config = dict(
    arch='inception',
    model='sound classifier',
    dataset='simulated sounds of rotating machines with and without faults',
    train_examples=39062,
    gain_aug_db=6,
    n_mels=64,
    hop_length=320,
    input='log_mel',
    spec_augment=True,
    win_length=512,
    targets=['state'],
    num_classes=2,
    norm='batchnorm',
    hidden_act='silu',
    depths=[2, 2, 5, 2],
    kernel_size=3,
    stem='deep',
    widths=[128, 256, 512, 1024],
    label_smoothing=0.05,
    loss='cross_entropy',
    init='lecun_normal',
    optimizer='soap',
    beta2=0.999,
    learning_rate=0.0044,
    beta1=0.95,
    shampoo_beta=0.95,
    eps=1e-08,
    precondition_frequency=32,
    max_precond_dim=1024,
    merge_dims=True,
    one_sided=False,
    adamw_lr_other_params=0.00095,
    max_grad_norm=5.0,
    max_steps=4900,
    batch_size=64,
    epochs=8.0,
    lr_schedule='wsd_sqrt',
    decay_fraction=0.4,
    final_lr_fraction=0.05,
    warmup_steps=90,
    weight_decay=0.1,
    adamw_weight_decay_other_params=0.05,
)
Rows from block 8, named by matrix and row number. Rows with one number belong to one channel. Each number is 128 + 24 x the weight over its row's rms, rounded and kept within 0 to 255. All counts start at 0. After the name is the row's rms in percent of the matrix's.
# r30: branch 2 reduce pointwise conv (model.blocks.8.r3.0.weight, 128x512x1x1), inputs 364-415
# b30: branch 2 3x3 conv (model.blocks.8.b3.0.weight, 192x128x3x3, transposed), outputs 42-47, a 3x3 kernel for each
r30.8 078 [142 106 105 141 124 112 110 182 128 128 117  88 156 112 151 121 102 147 146 105 175 129 119 171 152 125 128 117 107  95 143 112 141 148  98 158 155 132 123 120 123 129 106 122 148 107 102  88 146 158 106 120]
r30.9 104 [116 117 124 119 110  96 150 141 110 133 156  94 122  97 189 162 188 115 112 125 133 146 142 139 162 134 152 136 108 123 136 154 111 116 111  87 119 101  98 181 125 120 102 104 118 130 112 114 127 138  83 165]
r30.10 098 [111 135  97 127 110 126 162 107 111 130 168 107 149 118 179 144 197 106 121 140 156 155 141 143 172  94 125 147 124 119 114 170 155 139 126 127 101 116 113 142  99 100 134 134 105 126 138 124 114 120 107 126]
r30.11 148 [107 146 154 166 132 128 117 106 123 132  74 161 154 136 120  91 119 113 155 150 168 118  99 149 135 137  97  94 152 161 130 127 123 112 119 117 149 159 155 105 165 159 165 140 132 125 112 149 112 137 104 105]
r30.12 085 [117  92 115 168 165 119 118 164 141 116 143 136 120 111  72  94  80 145 156 140 145 142 107  79  99 177 103  95 130 119 130 113 139 118 128 115 135 141 120  77  95 115 127 173 120  72 145 136 137 116 128  71]
r30.13 102 [157 127 141 154 120 133 119 124 121 110 114 143 146 122 115  96 111 107 153 133 170 113 108 122 134 158 133 123 171 130 154 108 112 140 126 131 142 163 168  94 148 179 146 145 173 126 144 118 115 101 150 151]
r30.14 100 [144 110 140 151 145 125 126 165 116 111  91 139 145 155 110  84 100 175 121 121 129 139 121 143 140 133 105 152 145 108 129 106 139 150 114 142 150 143 109 100  97 112 135 143 166 137 105 156 111 140 141 101]
r30.15 134 [121 116 165 127 131 106 141 105 131 109 107  95 145 120 140  94  90 119 131 133 123 110 136 162 116 133 109  94 133 111 128 117 114 143 121  94 136 160 137  69 129 109 135 135 116 118 145 131 134 137 126 111]
r30.16 087 [120 139 116 108 138 147 130 141 161 125  88 152  96 128 143 153 148 124 105 135 109 121 123 139 121 145 134 121  97  93 155 150 105 138 135 101 110 106 111 117 139 128 110 113 139 155 132 133 154 165 159 128]
r30.17 101 [137 138 133 125 120 169 143 109 141 139 151 137 127 102 156 166 173  96 111 155 142 133 118 118 109 134 151 125 116 112 140 101 140 160 125 110 112  98 138 139 134 139 105 159 130 103 133  97 145 142 116 121]
r30.18 088 [123  97 151 166 142 142 105 123 138 145 110 133 154 138 103 115 112 100  88 141 135  99 109 120  97 135 121 129 139 122 133 133 134 135 138 154  96 101  96 113 111  99 102 146  79 105 138 150 134 115 122 120]
r30.19 106 [154 111  95 137 108 156 129 127 131 131 124 144 119 113 108 126  77 106 149 149 173 111 107 124 117 180 131 124  98 142 136 107 120 128 151 136 131 140 126  87 133  98 126 162 113 129 124 137 105 109 155 102]
r30.20 088 [111 107 121 128 151 135 130 119 163 134 102  97 129 138 121 104  84 134 114 124 147 140  99 126 123 106 154 130 114 124 109  90 122 107 137 126 145 126 139  78 110  96 131 155 121 135 116 150 161 112 142 118]
r30.21 083 [119 119 147 115 130 130 158 131 155 103 116  87 116 147 140 152 132 127 107 158 107 126 104 178 127 111 135  94 113  81 134 125 113 109 150 141 127 113 114 114  71 112  87 121  80  90 130 190 129 103  64 150]
r30.22 104 [121 128 152  98 164 115 107 131 139 146 137  51 125 152 114 168 145 124 121 115 112 115  85 110 146 131 130 135  95  81 119 127 128 138 162 168  89 105  94 182 107 110  78 137 135 150 159 102 164 134 124 180]
r30.23 115 [110 109 145 130 141 164 155 123 127 129 113 129 132 145 133  98 131 139 125 158 126 154 112 204 143  99 122  97 131  97 144 132 133 113 107 140 125 120 153 112 128 156 129 112 144  97 113 135 135 151 113 110]
r30.24 094 [131 122 128 137 115 110 128 116 137 134 123 163 143 107  78 112  82 121 151 158 145 109 152 116  98 121 152 108 146 160 110 114 123 114 123  83 122 148 161  70 166 149 190 135 161 121 113 128 123 145 174  90]
r30.25 099 [132 135 135 116 141  97 119 126 160 181 108 186 156 102  66  94  79 113 121 145 135 113 122 102 122 105 124 132 120 150  94 142 125 134  98 105 122 147 181 125 188 154 170 107  76 111 136 113 175 139 122 125]
r30.26 118 [113 129 116 160 145 138 121 129 138 126 108 136 138 124  90 147 162 136 101 104 133 116 120 124 127 144 144 141 137 135 123 137  96 100 134 129 150 115  73 125 121 103 139 124 138 163 129 129 148 132 123 143]
r30.27 094 [112 111 167 124 176 161 115 129 152 134 139 120 119 152 123 103 115 138  89 148 108 121  83 146 134 149 127 126 125  92 158  88 114 141  98 164 146  76 108 122 118  97  93  95 118 111 149 180 137 129 105 128]
r30.28 082 [154 137 120 102 134 116 152 119 141 137 134  97 133 104 127 166 107 116 138 142 121 126 133 133 128 136 104 119 102 118 119 114 143 138 119 121 134 109 117  97  69 121 100  94 122 112 124 137 147 123 106 115]
r30.29 090 [130 138 172 130 175 104 105 173 186 156 130 120 138 118 127 153 148 127 117 161 137 114 117  90 111 113 107 140 107 128 134 106 135 106 135 130 148 108 120 144 137 108 112 133 105 130 128 100 185 129 127 147]
r30.30 084 [110 127 133 139 101 125 151 109  98 133 188 116 117 101 143 101 120 112 148 136 124 102 190 125 123 131 102 124 139 132 111 149 125 120  97 109 127 116 131  97 177 144 152 106 159 146  83 118 134 121 136 102]
r30.31 081 [146 154 177 101 119 120 115 150 172 167 112 169 135 131 115 138 110 113 141 130 124 111 117 126 140 150  95 113 138 160 133 135 121  96 110 139 110 147 166 146 148 144 156 159  81 132 126  99 195 158 148 160]
r30.32 112 [124 111 167 162 129 116 171 118 132 133 107 123 137 131 142  84 139 150 156 138 133 116 133 177 129 135  72 115 136 131 132 114  99 103 145 117 152 155 132  81 153 152 134 131 116  84 107 148 105  94 168 120]
r30.33 078 [119 192 171 110 160 123 136 136 164 163  95 163 127 124 112 123  90 116 103 143 134 109 108 141 115 130  97 134 141 144 139 114 145 103  98 147 137 113 163 147 157 150 119 119  90 138 117  94 175 158 148 132]
r30.34 120 [131 141 133 106 115 138 130 167  99 114 154 136 122 122 148 101 162 146  82 125 116 124 155 120 138 116 163 164 121 137 132 167 142  89 146 137 132  98 125 181 143 123 170  98 104 140 128 144 139 130 123 117]
r30.35 099 [127 156 145 102 144 125 157 159 131 131 146 127 153  93 142 103 123 113 100 138 122 121 139 109 130 136 138 121  91 140 139 144 180 144 123 108 117 135 122 103 112 145 141  95 107 119 108 127 128  97 133 128]
r30.36 098 [117 161 129 130 136 103 180 112 121 133 130 139 125 101 161 122 155 157 105 159 159 150 157 169 131 150 117 113 121 148 126  96  97 143 114 110 129 135 156 119 170 152 131 138  96 136 115 149 115 120 145 128]
r30.37 090 [155 117 129 122 125 153 143 145 121  93 144 132 113 106 126 100 116 126 104 120 133 140 105 123 101 120 144 120 127 163 149 157 159 102 170 109  94 147 121  84 140 124 185 114 118 158 139 130 125 133 118 106]
r30.38 113 [130 155  98 117 128 143 149 120 124 175  85 139 131  98  93 147 115 158  97 120 124 133  77 104 144 124 103 126 132 128 122 143 135 142 135 117 126  98 135 110 125 108 139 119 144 168 132 161 131 117 128 111]
r30.39 082 [133 147 155 140 150 107 130 162 169 148 108 141 110 100 109 122 128 150 131 159 131 134  94 129 143 149 110 125 128 123 138 138 123 132 172  86 141  93 126 124 134 151 124 131 106 134 132 118 155 142 134 155]
r30.40 105 [124 123 108 136 153 186 101  99 154 153 135 164 139 104 111 111 127 106 107 134 124 122 116 111  95 117 171 121 123 117 128 107 126 106 111 122 142 118 126 104 130 140 156 118 136  98 122  95 135 113 154 120]
r30.41 109 [123 113 119 125 119 117 145 122 118 144 140 127 123 121 155 139 164 107 106 112 155 165 147  95 153  99 141 152 120 142  94 134 126  86 136 110 121 112  97 177 123  95 115 110 103 150 136 126 141 117 144 152]
r30.42 088 [130 116 109 141 120 129 143 112 108 114 134 119 131 120 124 109 130 100 139 120 149 136 121 124 126 128 167 147 105 136 113 152 133 177 149 115 109 146 188 159 153 189 152 156 194 158 161 145 101 102 138 141]
r30.43 089 [132 139 110 130 142 140 176 137 127 150 118 133 125 146 135  89 100 161  94 114 127 141 151 138 143 134 110 154 140 136 129 119  90 125 115 131 171 159 123  76 106 108 137 146 112 131 102 165 111 139 154 119]
r30.44 081 [136 113 119 161 112 136 157 153  90 106 127 109 153 140 135 152 157 109 133  88 127 125 113 120 136 170 116 127 151  97 155 148 126 131 126 126 131 132 148  97 115 134  82 149 155 102 107 150 152 134 118 145]
r30.45 103 [118 118 176 117 185 127 123 133 170 154  98 129 131 151 118 134 135 107 133 172 126 136 105 149 106 136 145 111 125 117 122  92  97 120 136 137 131 130 155  89 103 153 123 116 117  97 108 128 186 167 140 118]
r30.46 119 [122 127 139 153 141 142 150 142 131 124 120 128 145 128 169 115 146 105 154 183 130 125 122 180 133 152 113 122 153 112 134 102 131 135 115  92 135 175 161 105 140 135 101 116 141  99 110 113 124 123 120 138]
r30.47 106 [130 146  84 101 126 132 117  94 107 137 135  87 110 159 133 159 147 146 129 102 102 112 138 107 166 124 142 151 130 129 128 140 151 148 115 153 137  89 124 142 114 131 118 109 129 115 113 164 111 122 101 129]
r30.48 088 [136 111  85 131 145 182 113 150 117  78 121 165 121 116  88 140 160 107 119 134 125 137 101  65 127 118 213 156 142 123 117 119 133 143 117 127 139 119 108 140 152 154 156 119 149 121 129  92 119 133 116 148]
r30.49 087 [ 97 139 122 112 129 121 111 115 107 138 163 126 111 134  87 105 143 128 120 124  81 122 125 118 124 124 133 117 130 133 110 136 124 118 152 154 135 101 154 118 139 127 137  95 133 103 125 143 170 126 111 131]
r30.50 077 [136 140 162 109 159 163 110 140 163 169 118 180 142 150 110 156 130 110 108 135  93 142 131 110 146 145 109 106 110 126 141  89 114 133 119 134 146 104 134 126 140 115  94 138 105 115 118 133 184 152 137 170]
r30.51 087 [144 157 145 119 153 132 119 133 157 158 128  94 114 128  83 140 119 137 117 135 125 177 114 119 120 139 109 138  98  88 137 145 119 157 147 151 142 139 108 149  82  89 103 110 101 126 152 125 199 136  92 116]
r30.52 146 [134 131 118 164 140 127 120 128 150 122  79 154 140 127 164  87 112 106 157 149 145 113 128 139 149 133 111 118 146 134 121 130 128  99 116 117 150 156 160  81 146 134 110 119 127 121 118 113 111 131 142 110]
r30.53 084 [136 167 163 123 118 148 127  95 157 193 127 146 121 155 125 108  79  85 126 124 144 112  93 144 118 106 145 109 131 112 119  87  95 137 140 127 150 134 124 111 114 111 136  98 123 121 131 106 162 157 148 144]
r30.54 087 [129 128 155 118 151  70 145 125 141 110 145 137 120 152 100  89  86 158 121 153 130 146 130 145 102 113 105  94 140 132 112 114 118 144 126 124 121 150 124 119 112 128  88 111 138 150 100 154 139 122 137 114]
r30.55 100 [124 117  97 127 117 115 141 128 126 114 107 116 149  90 102 137 107 102 167 102 148 110 153  59 126 145  82 116 117 113 116 125 148 110 124 150 127 104 103 119 121 122 109 112 134 130 161  97 103 125 106 120]
r30.56 095 [111 129 161 115 186 132 129 126 169 156  98  65 130 185 113 111 168 112 139 134 105 129 146 111 139 143 124 134  83 107 129  97 135  80 133 174 140 141 127 118 104  76  90 130  98 109 108 116 188 168 137 151]
r30.57 086 [131 128 118 124 146 104 161 105 143 121 132 115 138 109 173 114 148 130 126  99 117 122  75 161 112  99  47 130  99 130 129 141  99 140  77 130 120 149 113 130 109  83 139 120 109 132 133 140 127 138 148  93]
r30.58 096 [121 141 105 117 138 137  87 147 127 111 131 105 156 166 129 132 137 147 105 123 123 128 128 122 135 136 163 153  92 144 131 127 134 137 136 156 139  95 144 162 138 134 147 121  84 165 145 165 120 113 136 142]
r30.59 121 [119 110 138 145 136 160 128  97 134 134  98 148 135 117 141  99 126 109 134 157 178 116 117 168 131 128 126 116 160 118 116  88 114 116 108 103 115 151 164  90 136 176 122 112 163  94 145 138 111 127 130 140]
r30.60 083 [145 121  80 111 112 158  89 135  95  99 117  91 123 184  97 124  98 188 129  82 152 109 102  98 130 119 148 125 116 118 162 154 121 143 142 149 123 106 113  99 112 108 146 123 205 123 104 134 146 101  80 112]
r30.61 082 [153 117 139 183 162 140 122 161 130 132 100 131 180 177 125  77 131 167 147 125 101 135 134 114 147 138  87 131 126 127 120 130 110  99 111 139 172 136 121  97 144 120 135 149 156 118  94 166 147 123 150 107]
r30.62 123 [127 133 121 169 142 159 129 134 126 145 110 132 143 131 116 117 146 138 156 152 153 127  80 138 130 157 123 114 137 118 128  95 130  94 143 126 143 145 156 115 109 135 101 153 154 102 155 119 130 132 121 126]
r30.63 103 [123 135 128 110 113 149 159  94 122 120 129 114 131 132 143 100 130 156  97 110  97 161 147 137 135 137 149 121 140 128 131 106 107 148 145 140 119  84 120 116 133 128 127 107  95 124 142 165  98 125 119 137]
r30.64 088 [129 129 208 116 143 119 127 133 161 146 134 126 104 144 114 134 101 105 117 155 154 118 101 147 102 118 120 112 118  96 147 127 118 134 102 141 147 115 130 117 136  88 143 130  92 120 141 134 184 177 101 108]
r30.65 117 [ 99 112 133 102 143 114 170 100 137 108 111 119  96 170 178 121 195 159 110 121 123 160 162 141 139 127  95 150  99 121 155  95  92 132  97 165 147 136  93 131  74  85  87  98  80 139 121 148 131 164 119 162]
r30.66 091 [113 108  83 123 122 134 111 123 136 130 128 127 110 150  85 102  95 207  98 107 106 121 155 108 151 139  72 132 124 147 101 137  81 103 104 125 148 145 125  89 135 139 142 189 129 118 127 127 137  94 132  96]
r30.67 111 [ 90 104 144 145 151 136 146 129 119  87 104  99  88 143 152 108 175 158 133 122 100 180 117 159 141 156 124 128 139 116 133 114 117 145 109 123 109  98 109  93 105 113  96 132 136 103 112 182 120 133 115 140]
b30.8 073 [118  94 131 139 154 158 130 151 124 150 138 146 126 142 113 100 121 109 148 165 134 104 146 134 120 171 140 123 107 142 160 111 145 119 115 101 105 153 131 129 149  97 150  98 112 157 132  86 118 130 152 139 161 171]
b30.9 097 [116 151 147 150 135 119 111  98 102 124 159 183  97 104 109 102 141 115 123 128 133 137 122 111 110 144 128 134 129 124 127 113 133 111 105 153 159 135 134 161 126 121 145 120 116 113 134 107 135 117 115 127 118 170]
b30.10 093 [146 154 119  91 113 124 129 117 126 146 168 153 159 141 132 107 123  90 121 114 123 132 120 121 129 127 127 130 145 116 117 136 115 113 122 143 163 147 192 153 126 133 122 117 132 108 121  98 121 124 106 123 145 124]
b30.11 148 [150 133 109 135 142 127 130 130 132 158 133 139 105 116 142 137 121 100 133 134 121 127 123 126 143 135 124 159 160 129 107 102 127 132 137 121 137 123 140 105  85 104 148 141 151 127 141 158 114 122 133 128 134 129]
b30.12 077 [158 127 142 125 127 145 131 118  95 160 115 131 122 139 140 125 137 121 118 143 127  98 145 149 155 140 129 163 122 127 157 144 146 122 144 120  85 118 104 142 149 124 135 136 109  99 124 139 136 151 143 143 124 142]
b30.13 118 [123 125 126 121 143 131 118 125 127 170 147 145 103  98 144 132 110 118 148 127 114 120  96 110 157 128 127 180 124 102 106 117 142 127 121 137 136 146 132 127 119 100 140 157 178 126 136 148 111 100 130 136 118 119]
b30.14 088 [112 117 136 108 127 125 135 169 136 130 138 128 146 104 141 140 115 147 152 147 111 146 131 104 150 127 149  96 118 147 137 139 133 143 121  97 135 113 103 129 120 145 116  85 131 122 154  99 129 131 118 150 134 116]
b30.15 136 [128 127 120 119 137 109 124 124 142 153 130 126 104 115 138 125 123 109 152 145 111 100 100 128 194 148 139 138 135 125 115 112 109 146 168 140 136 158 148  96  77  95 147 147 174 152 163 156 104 123 110 152 135 129]
b30.16 084 [102 141 118 147 145 102  87 111 154  70 137  95 179 195 134 114 131 162 103 129 101 117 131 138 115 130 128 115 144 130 147 154 169  89 116  89  79 129 109 146 160 115 151 198  96 104 133 100 120 157 115 110 135 140]
b30.17 096 [119 120 158 128 119 131  95 104 132 101 145 149 169 124 114  95 108 114 109 102 133 105 144 135 144 146 137 141 129 121 138 123 164  81  95 108 124 108 106 133 195 113  86 153 127 124 104 134  98 120 168 117 150 159]
b30.18 081 [103  99 121 142 151 141 154 175 143 108 119  98 179 128 135 152 113 128 137 138 107  82 114 124 149 136 162 140 114 108 127 118 181 138 121 130 109 118 103 170 129 152 112  88  93 169 124  97  80  87 130 147 156 122]
b30.19 094 [134 159 127 149 127 114 103 110 111 137 136 116 134 148 135 149 163 131 114 122 144 119 115 130 129 131 134 134 145 159  98 137 116 155 157 105 145 144 158 130 107 140 122 134 120  79 119 110 171 143 145 142 135 110]
b30.20 079 [135 115 106 137 111  78 156 161 155 144 128 118 156 132 135 130 132 157 125 172 140 105 124 112 116 131 125 142 102 120 132 150 123 153 127 109  84 119 126 113 108 140 155 118  90 141 159 136 136 131 115 139 157 119]
b30.21 089 [128 111 118 126 119 113 129 114 146 146 162 134 160 143 102  93 111 107 111 134 145 161 143 145 143 137 114 129 127 129 145 133 144 165 146 102 111 103 133 123 108 117 186 138 117 120 140 171 135 154 171 162 128  96]
b30.22 097 [142 142 135 137 113 131 102 141 117  94 118 115 173 161 127 112 119 120  80 124 128 132 127 118 147 137 152  97 138 185 119 159 196 125 125 132 136 147 100 115 133 143 117  94 100 142 100 135 124 137 145 135 158 135]
b30.23 109 [ 98 113 153 112 102 115 127 135 147 145 148 128 136 152 146 100 106  97 103 139 163 125 146 173 124 149 102 120 133 130 138 148 146 133 114 121 128 135  91  82  96 185 155 183 139 102 125 151 107 140 137 148 115  93]
b30.24 110 [119 118 147 129 138 134 110 134 109 144 123 138  94 130 168 131  96 125 141 131 100  87  96 125  91 131 145 155 114 100 161  92  92 114 112 136 130 119 131 118 139 155  95 132 159 148 142 108 132 110 113 102 116 155]
b30.25 115 [118 122 139 137 135 120 117 118  92 158 145 122 101 169 159 147 113 119 142 102 115  96  93 128 118 176 166 149 114 115 127  75 150 124 126 129 136 129 142  84 111 109 152 122 103 164 122  65  85 108 134 103 167 184]
b30.26 118 [112 139 187 138 154 114 108 121  95 167 133 111 121 121 176 128 137 148 118 113 130 136 136 143 131  93  93 143 151 123  87  91 130 165 123 109 134 148 138 101 109 121 141 151 111 112 135 130 174 138 126  98  89 101]
b30.27 093 [ 96 109 145 144 126 105 110 120 129 106 162 120 174 146 142 133 142 121 107 118 107 136 153 135 142 156 128 144 120 138 148 149 142 124 157 112  97 135 104 129 141  92 139 138 101 103 119 115 112 153 166 149 128 113]
b30.28 080 [107 139 121 109 135 141 117 121 118 144 108 132 139 150 142 104 104  97 167 117 134 141  97 152 135 140 123  99 149 161  97 147 117 112 115 114 180 121 133 159 128 124 163 136  80 141 166 129 150 154 139 122 153 112]
b30.29 095 [123 144 157 123 146  97 125 139 113 145 132  89 143 160 104 121 131 153 118 126 117  75 124 119 131 151 170 142 129 138 103  89 141 137 157 166 116 144 130 125 148 109 127 135 121 162 114  85 105 112 129  96 165 198]
b30.30 082 [149 113 125 109 103 149  92 102 100  98  88 131 168  94 101 135 161  90  87 131 150 126 128 127 101 123 114 151 102 114 172 141 127 134 125 111 140 117 161 163 164  70 151 163 126 112 132 158 121 114 145 138 106 114]
b30.31 091 [125 150 138 134 128 106 127 125 105 100 146 117 101 156 126 119 109 153  95 116 145  88 136 143  97 127 139 134  93 124 107  79 173 119 132 135 113  94 107 126 116 119 133 130 131 139 114 112  96  97 137  95 128 159]
b30.32 095 [165 146 149 114 138 145 107 122 110 168 155 137 120  91 126 103 133 150 102 152 157 169 117 145 121 109 127 137 137 158 137 123 103 138 116 113 137 113 128  74 133 135 166 148 131 125 136 136 127 131 125 140 144 136]
b30.33 085 [129 135 122 120 120  94 138 122 119 110 153 139  91 167 113 137 106 154 101 137 137 102 129 139 128 149 133  98  78 149 111  86 173 119 143 127 148 120 114  90 109 135 117 154 144 152 125 111  79  95 146  96 145 162]
b30.34 113 [107 152 107 115 110 112 115 151 153 110 127 128 131 132 158 112  89 130 147 147 129 102 103 100 132 114 164 128 116  82 127 129 144 113 121 140 133 119 134 133 111  98 113 117 125 133 133 132 153 124 110 100 134 149]
b30.35 085 [124  96  96 129 104 130 115 142 164 141 112 121 125 161 128 131 147 141 158 139 109 100 111 103 144 133 144 115 136 111 126 133 100 176 156 149 169 146 115 113 105 114 118 114 122 162 134 111 147 135 110 152 130 123]
b30.36 100 [142 117 105 149 148 156  98 110  87 121 118 178 107  99 120 103 132  95 135 137 162 155 118  95 132 120 115 112 157 134 141 122 119 103 108 111 146 141 159 157 128  91 120 125 154 138 160 184 142 113  97 136 132 140]
b30.37 087 [166 127 115 117 118 106 111 145 167 198 192 139 157 104 136 118 127 120 132 119 162 138 141  95 152 149 128 127 132 142 112 124 106 124 161 137 112 137 209  99 134 128  95 115 124 101 153 132 145 144 126 148 144 111]
b30.38 129 [112 130 133 123 142 143 127 132 105  81 104 151 120 144 167 129 133 102 167 146 142 145 115 127 128 119 109 129 145 146 143 121 139 128 106 118 153 126 115 129 137 108 182 108 104 135 119 141 119 107 131 130 137 110]
b30.39 085 [140 137 102 117 119 138 140 155 115 149 139 132 121 133 136 131 155 123 164 142 152 107 119 102  88 136 125 157 118 103 127 103 142 103 122 112  91 137 151 122 133 137 130 101 107 151 176 108 144  98  78 116 158 148]
b30.40 114 [124 111 197 122 132 141 114 140 114 134 121 101 101  92 140 126 112 151 118 102 127 114 110 129  94 119 128 129 135 115 123  98 128 133 132 123 102 175 137  96 170 130 113 157 136 111 126 130 118 125 119 100 127 157]
b30.41 099 [ 93 142 108 166 152 105  96 124 118  74  83 123 136 141 122 122 121 121 154 135 135 124 121 102 114 134 170 112 134  96 105 113 135 124 139 132 138 110  71 172 134 128 119 112 132  87 127 135 146 127 117 116 123 135]
b30.42 088 [105 104 145 139 111 144 149 131 136 115 101  88 145 102  99 119 132 158 133 110 120 145 133 122 117  94 107 140 136 104 119  86  98 121 115 131 104 129 148 141 182 138  74 143 147 115 112 134 123 114 107 127 111 114]
b30.43 079 [160 172 139 128 112 106 109 149 121 160 122 120 121 112 127 161 159 153 148 103 116 134 143 139 140 107 120 136 120 127 114 112 131 130 138 151 126 134 155 104 115 133 178 122  96 112 147 112 148 173 134 149 146 130]
b30.44 075 [115 127 134 119 130  92 139 160 127 125  84 157 126 130 163 132 133 129 119 138 116 127 153 137 127 124 140 113 129 149  88  82  94 151 166 144 135 128 133 105 117 150 138  83 121 154 133 114 158 127 131 144 141 166]
b30.45 113 [130 136 108 125 116 119 132 128 157 142 183 144 111 119 109  91 107 133  99 146 189  98 157 139 133 131  95 106  87 151  97  95 138 141 149 128 123 114 145 100 103 118 151 167 115 114 127 161 111 116 138 124 148 133]
b30.46 107 [152 142 153 149 130 125 101  94  98 113 185 175 141 127 128  89 109 125  73 131 141 138 145 132 161 144 115 137 147 137 127 135 130  96  98 123 131 140 150 106 174 137  97 135 158  99 130 139 113 147 153 155 119 126]
b30.47 090 [ 99 122 133 114 123  99 146 155 126 183 174 174  88  99  93 165 161 155 142 103 105 143 127 105 102 142 154 107 119 112 140 140 117 187 121 142 148 144 128 101 147 134  84 121  87 158  99 124 166 109 109 118 134 123]
b30.48 103 [ 95 104 174 121 116 147  96 126 133 127 119 140 130  97 117 134  90 148 108 121 132 115 117 133  91 131 129 134 125 116 129  92 104 129 107 135 114 153 134  91 155 124  93 149 164 116 128 127 147 113  98 108 115 153]
b30.49 079 [124 151 153 133 128 122 132 130 128 156 119 112 136 110 147 108 124 156 131 135 123 148 157 154 127 152 132 165 133 131 103 125 118 134 144 132 156 153 145 120  98  98 150  96 128 169 135  98 153 150 119 108 153 109]
b30.50 084 [121 138 118 137 125 102 109 103 132 127 152  80 126 140 122 109 107 162  92 111 114  88 129 156 170 115 159  87  87 167  78 114 164 151 137 131 128 127 121 114 113  98 124 124 115 132 129 109  68 137 148 121 146 147]
b30.51 095 [137 145 124 141 114  73 140 125 150 118 124  97 155 200 131 145 140 141  87 121 121 103 161 151 128 157 136 106  87 129  79 108 168 159 170  96 127 161 114 116 117 140 111  89 102 154  91  92  98 108 175 144 185 115]
b30.52 159 [159 138 119 129 138 131 127 134 128 158 162 154 117 106 113 125 117 122 128 162 129 131 113 106 132 135 140 167 155 110 106  95 138 140 122 116 130 138 156 118 111  90 128 136 156 124 157 136 128 126 110 123 149 136]
b30.53 084 [134 113 125 117 127 116 116 138 152 142 159 153  91 126 110 140 143 146 113 111 125  83 112 165 111 153 113  99  90 119 126 113 153 119 134 121 104 150 115  88 173 143 141 150 107 143 131 117  73 110 161 136 148 126]
b30.54 085 [104 130 118 124 129 117 123 130  98 149 115  87 118 140 143 157 160 103 194 133 114 156 110 131 148 117  82 134 105 128 169 174 123 100 122 121 164 121 117 161 119 128 187 140 140 164 131 139 139 115 124 155 131  92]
b30.55 111 [129 149 142 125 161 161 107 111  96 118 104 162 129 134 141 117 122  98 190 112  91 151  98 134 125 104 113 138 132 147 121 133 137 106 127 105 121  94 125 136  82 149 168 111 134 132 129 138 117 114 107 122 123 102]
b30.56 104 [141 131 103 142 116 111 125 126 133 140 177  93 136 127 107 122 116 141 124 154 152 105 123 135 139 138 130  71 145 191  98 128 154 122 145 138 128 141 118  90 130 128 130 156 109 144 134 146  92 114 130 132 168 110]
b30.57 089 [104 128 126 149 143 174 115 110 110 102 128 136 118 102 119 124 135 101 156 123 129 127 102 122 142 142 121 122 116 133 126 133 131 102 101 125 149  98 142 159 121  99 168 120 116 111 131 161 149 154 109 131 125 131]
b30.58 091 [140 111 100 119 102 104 133 152 159 120 130 120 142 139 159 133 142 148 177 156 164 148 139 123  83 104 129 113  91 121 125 102 107 160 131 144 144 164 127 139 119 125  94 123 122 150 153 130 145 112  98  97 114  97]
b30.59 124 [128 141 155 116 118 122 132 137 136 179 145 142 102 115 143 108 125  85 111 125 109 146 137 127 131 106 126 155 154 111 114 137 136 106 115 126 163 142 136  99 110  83 140 161 150 149 155 145 125 126 125 116 122 113]
b30.60 087 [146 136 152  99 124  92 127 142 145 176 138 117 155 135 135 120 138 128 127 102 138 113 156 141 111 151 109 157  94 160 129  95 127 161 140  96 132 163 146 108 115 142 153 119 124  91 138 129 122 160 157 119 145 137]
b30.61 077 [144 119 144 102 116  98 151 166 140 124  98 121 125  93 121 150 145 136 145 132 120 136 129 135 129 128 173 150  84 135 133 109 114 112 148 119  97 117 133 135 102 137 159 109 166 145 134 111 141 163 136 128 154 118]
b30.62 130 [130 123 153 149 137 155 117  96 124 156 169 160 123 120 132 126 106 116 104 100 111 126 127 145 135 131 153 138 138 150  97 124 133 118 129 100 128 144  89 116 139 127  93 120 157 121 122 130 119 126 125 127 125 120]
b30.63 093 [127 142 103 132 158 131 130 134 136 142 136 165 113 133 101 129 163 142 141 129 132 109 130 121 137 132 117  95 114 123 122 121 112 191 152 148 161 123 128 161 127  97 116 104 118 138 141 119 143 122 115  98 112 117]
b30.64 096 [143 154 111 143 119  87 123  91 135 124 154 151 131 129 114 142  84 157  64 114 135 114 126 131 144 156 141 113 100 185  99 100 166 140 142 122 124 130 134 118  89 134 136 133 123 119  73 105  66 145 178 147 177 150]
b30.65 110 [ 96 125 126 129 141 146 128 125 109 111 129 152  94  97 148 140 148 129 163 130 126 128 138 152 136 137 135  93 155 133 123 135 139 131 106 125 142 121 102 162 136 117 152 110 131 151 109 176 126 115 134 128 129  93]
b30.66 083 [109 137 170 107  90 141 133 134 144 149 119 128 138 126 146 115 130 141 127 149 117 165 169 131 109 112 113 168 112 128 115 141 139 148 148 145  96 140 134 117 125 143 156 127 118 123 146 160 127 134 141 132 139 108]
b30.67 116 [109 111 132 115 134 144  98 131 135 131  97 117 101 103 151 122 105 138 125 141 135 175 159 109 171 114 121  79 146 175 120 148 113 146 138 122 119 122 125 141 144 133 165 132 121 133 125 147 146 122 113 146 131 122]